Weights of a small audio frame classifier: batches of 512.
Rows from block 3 of a small audio frame classifier, named by matrix and row number. Rows with one number belong to one neuron. Each number is 128 + 32 x the weight over its row's rms, rounded and kept within 0 to 255. All counts start at 0. Numbers have three digits each.
After each neuron's rows are labels from the 100 clips, of 14848, where the neuron reaches its highest value: "responds to" is what is common among them; "lies over" is the class under the peak. Only what is clearly more common there than usual is listed. The data: single English nouns, adjectives and verbs, spoken by a formant synthesiser in many voices. In brackets: how many of the 100.
# fc1: MLP up (model.blocks.3.mlp.fc1.weight, 960x320), inputs 0-159
# fc2: MLP down (model.blocks.3.mlp.fc2.weight, 320x960, transposed), outputs 0-159

fc1.488:124135156127153174147129119156110127089103102142184052133173153111124084147147174096143159157187149096134184089090144148127130134120120106133129096167127161160101099116105156159151123152153126125172094130095119122114149204192100106141152107137124113100095177154159170097162105138069090160155138137185094189106152146144149085101155124122066119169118118140105195169132142091129109110182095144080127111074088108116193067125126161173136158094132111074136086117120106073091114096195177
fc2.488:110116126133136141098133134089130105115142096157202178059116106117107133120066132122100146149116128172123157154096157098187083169130087094113149096112148107104179093073123112135161082133149148163136093146136079116145140144191176106199122168129118086141126118111167169135169116148120141197194138089188168138076103144119166165140133138165103101123097160098114150134118095126123119102199114122071117119173109132152154086080139119152122172023133075120127088058113099171120099134130138
responds to: /ɔ/ (100); /l/ (98); /b/ (75); word: ball (75)
lies over: /ɔ/ (100)

fc1.452:100147100081112136126143141125118160110078114108181169121099134201137114164148147120210130163181093155096128124171133161140105090094167193177107127147145102091122150138110153110138164158123071135075114122146150129128142174067122181111135130097126146055150162083168114077105161126126114105130131164081141190113157166162099078085135148095094141158116126140081125120089147060120180154183106156160132115163188164129127138126125152167108104118119135129103104163101111027150143156125111
fc2.452:118121166134133120096164125102174093118121141088115101093135124041171165089140168142154144155085200134158153147109125163143150123083079129126106105174140166141165080083126101170158118166156065140165089135149148101106092078093153069121191211064074124161171106109114151138149145182118169044087106136132116090111128149141166164108110131134121169152143108155148134116064163144142110122122074195109141089143151116126122131150096147114031186094139104119099091192174199158151148162098134
responds to: /æ/ (39); /f/ (34); /ɛ/ (29)
lies over: /ɹ/ (39); /æ/ (38)

fc1.698:117123138143149122129126164134121138120087095189124131156116210161158139116093129198230106135197161090091112159154183103100159094123134182128086123112175182116181141137108132124116081158120117042155127131141118187110092153138130113123093134151141127151131070068128127145109153032129097136076136124157077184132159144168098175153145078096096177086174076152104139084076109118107167125135076118118108108174159195164172163138122139164123118124185149068104086160097148130147162154131115
fc2.698:176116079141130141113212156127134127116120148113128116169092089153123162098093103130152121152096169112167096134149152121130161097128163098150154155086061126135149118118069094151138097169168142155176069108117180113156140108080149048153130153111219154108093103085165062098142114141123111129084146179104137116071097111081173211151122144083106151128123091154096111198144144104091157112119101111137111129131101101130124132145195113137176153100162097141168119110107151096084117107078101
responds to: /æ/ (100); /n/ (68); word: ran (68); word: sang (29)
lies over: /n/ (41)

fc1.120:092108123194182094165178157073125183167129196141167125093113135177129131134080139122187117146156141144143195125105135140064161165091115196114090109125115138073145131154092136081195134139109045162152129117098138149085065148148128147115144105076103070120109126127138137063153181130139147084129165152115130131136092117110070122131211123170124167154121105096098175106142103153109113184161085164119159124155122112177145179144120121141176168095170149102048153164149142096114133052106079
fc2.120:150122122145105096140119100180074158103127086108069121120123162135132196082110086109177188153057172184165090070134137143128137165122146128146153168135119053107124140155130114124186120110136125103113153130143092081144155140145094105159196140127102129229170166093097188147119095129146148095111136100137102103055072138175120160085112110059106143146182125130170142106036069189153113071104134138161114159112156139150098144127088145105154124110096119108137077126063136124112171156118145
responds to: /æ/ (79); reverberation (72); /l/ (62)
lies over: /æ/ (79)

fc1.745:169134122189170142177122096129106130099128179163142132132167142182194141131126151206112132110150114128122124096051138108132129166130170128098127105146086094129146129106154060175143082138153128141096155208110121123095060095186162195067101145094153131062136083164123141121133043137104157165210124104107081129147105123103074151125115156137118128125119138140188097104074149147166088119102131134144188158117146086137124093102110133096115088180100113133103102067087139135087106111169175
fc2.745:115124130110086134110182165109183135160155094086091169112101114161083199122123090135127149109076148120090096169161102133181117149153077080138107116155140130136140150178102144129136145144111150076126082080132131098198143163126093118163121107186140136108068058159139131144104156108156096166113142121120083096076141199091134148131056077095110053122204100081156123113129125150079126095072119156141106085158181146090136165113117121091155137088154130120174194125076116101131133128095060
responds to: /u/ (64); /i/ (28)
lies over: silence (97)

fc1.89:197159108153101038125139100084104186134133084130128138171142089116128110115066183129149114102085098128182100167078123153162112089158124129146108108125147100121102110091197061088102120087088158144104050151130172161118093109129137149181166077132149146141112136118136168156105138121079150095094085098111154123178082126108170186150145034142146144091178124115142118181108139132068067170146143167132140152121166122131168100134118147139093137148106125147147082079088117117147153079099106
fc2.89:146140187124140128100142094136099065088182169144110127124125065130118129105122138151136170093093131123110134071142133130131133136156140149160090122142109107097143064124131106111140076138149137101088079189121188115098044083112109113132173162141118126147179113148110154117183056127101173099174116139095133081163120110132135120145088158146139115139099116134131162104109175075119104159115120149081135087109185192115197130135068096083094117129176125122173142109148107106111156131071125
responds to: /d/ (73); /oʊ/ (29); /ʊ/ (26)
lies over: silence (86)

fc1.499:120110118128108092115156168129101183132137121250171179133154158160158180128126143094144112107147106155080087121188106196071113105060158111146132115053171168121076116121111130157137117153157054117145141109132168075088143118096161167165156123125072134108160123074082092074100102126114097114179056135106127144076141169128151153139166104113119168096169132113090171156156139157179132152179095198123119067154172099116171116116084160159083173125146109089089108128123102126093132185102113
fc2.499:101195143087141097074163121138198130123134091065166122092119111089125207153144093157135112142072148174131129128080100138191099160077159096089121125138148120149104139127141132077168143109159141118124148126144144093148037138145096159110142184098101064156120113137172117175186128153155168080135133137155122058140106169143144145145130105110198122097092174112128137129091140121149139098140058202068129115099160141156067138126202160126130168069158066176132098127128069189117117186149112
responds to: /æ/ (76); /h/ (36); white noise (35); word: hat (35)
lies over: /æ/ (76)

fc1.661:096177138147094071179131164106187105103157103109138092124137121154120102135130111119147097133097093162182175130105157068111116104095125148125121124130139110101101061182140072082097089144142135168133179179134097102106122120112154091219124148125112148108157156198153192104176067179117096092157129076153154171155107138115150068130108141161207090158099187173185170156120122156139152189119102151141119104119101117136133169116102155120074191155108130161199097174200081064133177120073192
fc2.661:169089148086103202140098134184133090127127079131124129126100134160082120158099128127100172189151084130147144149103081085091115125119120133201127090137146091138146141116107135176048158101198136114127110137187119169149113178140169122115127113130158147099161135128185159144095186103136130131130190175134121112125200086159114132170147090130127087135178066148073150108068141152118130087119176153104104137133107168065075148116151131150132133107127094160107157049033071102132165186152134
responds to: voice: child-like voice (72); /ɝ/ (62); /aʊ/ (47); /f/ (44)
lies over: /aʊ/ (47)

fc1.182:128119212137151123119087139160152139060146065116115143115181133117075110197089093069105103154093122088107148103115073139152096116105091098149123161064164132194152170125111140113113171084173116046122116095065151157144089127111132154208170184185083112153113167096100133150142153142128136181076097160121159133121166134131154162129136111103137155103142083086113160128129174098131135099185116160139093112114145121155110096134117139158112160158200162091164120148119108166135099104121149
fc2.182:048157187098148147190071074101101137160102129133161159141121118187114123065072154199141152125080072110105169127135122092177097197119133117188116129127173169040144117134143129145141142120152143122116155124122167186180089114152155145109144071150084166131208097161158173125119127176108117150132087143118151104150107156221077112154154111105124104093109116130113105119116118071140129080122107137102128193183112153148157119137176151119088153152154106087189120133140075165175113095154128
responds to: /ɔ/ (100); /ɹ/ (100); word: warm (54); word: horse (41)
lies over: /ɹ/ (99)

fc1.689:176128100158122155170061144122092139177186131111096110131145083120151139090102063185146122108119102140120134085096110120184132088123107165065080174129150072177122205127163124107148109116121157077100168194093112093074135139161121128101076121096096161143119165088115113159085138094130190159123114099126131138162176132135134068100126108162133109134109094095186159112080141101114113105126163106116115168152156129168137101084099137080128160201130130121178171168103131141138097104116168
fc2.689:126078117104089121079091129118211151108074140105192081089136170152109193104113146127129115105090143130123152150136104136098153152058081089140211044087092092097123125096151102130156157147120126089082094130113138051105121141158120140125080126200162112130149142170140141119103142101120128175169156124143148138101157119106092123116141052121146174121152136139115146134186066138055106149171139076125064128120120133110081153144186134121114204107160129143113084133120172167081098141194113
responds to: voice: child-like voice (55); /u/ (32); /ɑ/ (31); word: car (29)
lies over: silence (100)

fc1.57:130161138134093102155118136114123073116102102116115138143105100168110032148094114107133159138105122163132131173118142125200141168163109133067128128112094101156110093157144119126107155159153111175104196202197109124085119147099104142165152048128089161107120177203119157135184096147125088124147153070100121116136144135102090105092121190101128072092093164170134110155069129103146132192099136200142127120157152123092133177138160172093074087131108110116088143104131078118190077126159182
fc2.57:179136130125163117117173140176108167145063120128151055159087130085097092089105132089036102072116165131165104153089120070175155154120119125183170138125121115154178089137098128168136131128133122143147173146102091151160077127091104072100157126133128128175180116158109116149127143163168116112129135122144117091113107138155094125156103105071153176092113115166127151092056117140113121094130159104110130116125096107161080088169094134127172156054136187099099086084091112090126094178147114
responds to: /u/ (92); word: shoe (43); /ʒ/ (37); word: usual (37)
lies over: /u/ (79)

fc1.123:115101129131114142094118184129135073072115109127201131115149101155116067183136155126143145186141154151109135110062169176123117185148139125077021076122136132119152104142080154123133134132150091131190084160121187119106182157130102164125189125137119123121105122126131136146155145098083113107077122132135144123063129123048118122137173088157058161114083138080124164141105150113183163133148071137160056095165108115103145141128112170112095119088154157212137098139130194101115105121055086
fc2.123:097161094127132143039088136128180169097170128122110129099081123129107096168133132089090150128118146123201135149137075066126166198075079121122151090080143159143155059106109103183106074176111079129155081101134115139133184118158132105143113152112096108118173113203113098137135146186070121136085110081141119124121090106138151124159145097132133113162156127139100162132180091173152130178170125111117099108127163142125109150148142182108123174050109116143099116125169129133117101138118197
responds to: /ɔ/ (99); /s/ (71); /l/ (63); word: lost (37)
lies over: /ɔ/ (99)

fc1.750:185152207037154117121115139098145188159093037117127124144171160135143102117073126117116104155092136159113152142152089132119136115105109113095103115126069117159097153140194167090137080110070132066123074075123159068189137143083176136140162132044131060144122123160120135151118109089124150163158051114135107180137115124160131116029153111084128055108168120159128132142122145060105121132165129165102176162118074138136162071132134145129143181155181168114169060170086090116135155107128076
fc2.750:198170165113135129108100133129136078124135147175175149123103157096116083141092152120176094124142192134082120143179127056116145150107160127158159127103120073160099135148103154157146138175126104126114142117109163135107145142147162136101144099143189111150117071166142115112104149144133203127107125132095117151168129107198130101152060146093126055075159115116086092197124164102129167159102147146126140099159147116151116153128092110079118134124095173182111178149074116113123117168122146
responds to: /d/ (65); /oʊ/ (60); /l/ (52); white noise (34)
lies over: /oʊ/ (60)

fc1.483:152131132049163105116115094059106143111157130119152139163137111130124017188102161071137084124166147144136198134153124161126109121105110139137129095055112134138106099124156150161151165115098098121142115151151163125138159148159134090091187117109180092086121163168115172122160130099092161073126094085155122173175081103132179133155111159131134170109099096166072139101095110118169095145080126207109171207131138160102079156140138155127101161120149099147115191123173129022130154094169149
fc2.483:106162138099159120083072066083110124117163081166114106102113117105142153122150157138162122127138197128127128173102076071110120122054104149114182111094071090086152083114111036077122127105111132155070104126152128125119126123127148105169185140146126138084200080176118145138074124224100152168096099095118171087163097098112143151106081122140139105134116129152121080085137142111031147131154137123154121119077188148177104100123125108076156173117190135132109156093082097153136153137170148
responds to: /u/ (43); /ʊ/ (35); /g/ (32); word: good (30)
lies over: /u/ (36); /ʊ/ (35)

fc1.533:150098097140124164173099087101094141192133144158160149113078121163154142098140074148171133148087181081084126094120146147081165111125212217103067111144139110088146199139087131103123121135108055129139114090094096096126129137102119112175133177147106158161181115124118100138144119163117081061115162188144194103126147094110117081151117096128159205162088146136135194117172108127149093128145106137121031087146038136156132165131097137135140122154113166161071127144134140122167175094110111
fc2.533:120146162136076111157088142070085081113151151182124179124130177156071129122116192109067118056127115100154150147172116078111094110099083115140093165084120092158155128103109171130132155157162092080125141129162121138184129145166190126108182063126119112186185133106168148134099117156195081122200099131126121162109075120152137161052142135104117105114141089113081126077123119102122175098080203198129158147111143106155123118157165117120151077133134131086167195063099105140116123066080146
responds to: voice: child-like voice (56); white noise (47); /s/ (41); pink noise (40)
lies over: /æ/ (33)

fc1.118:166144133124168145143148132113181116108142123126159077144116075090143125119161155127111118162145150182184164118104152114144130109080169117098117090157079059126179119103173149144116066162128161109154120162139119149112135164216138128150107191067202101131113151138105107116111123148115127133167151132181093177112120116100176112121160143205163116161151119112141132144090195090155086096147107115133112123091082102130175195071126158144155134159111130152107123120144109123129090103121186
fc2.118:136127117148117156177152156168118178120120114143150155089088143166097124097103109125167069109116150173097102146131108134167153141171084127130112182142154097145080146170132122120065146147112125112148163088141133115139117138126158078152126143166124150107213162102166169151142115076160161096116090084147128131067052132117166087142094119131176093159144097040154102106147095090123076104126110204091112136119136128143151103178115119163089182051130162097123090121059096088118128133080118
responds to: voice: child-like voice (64); /i/ (51); /l/ (51); /w/ (28)
lies over: /i/ (51)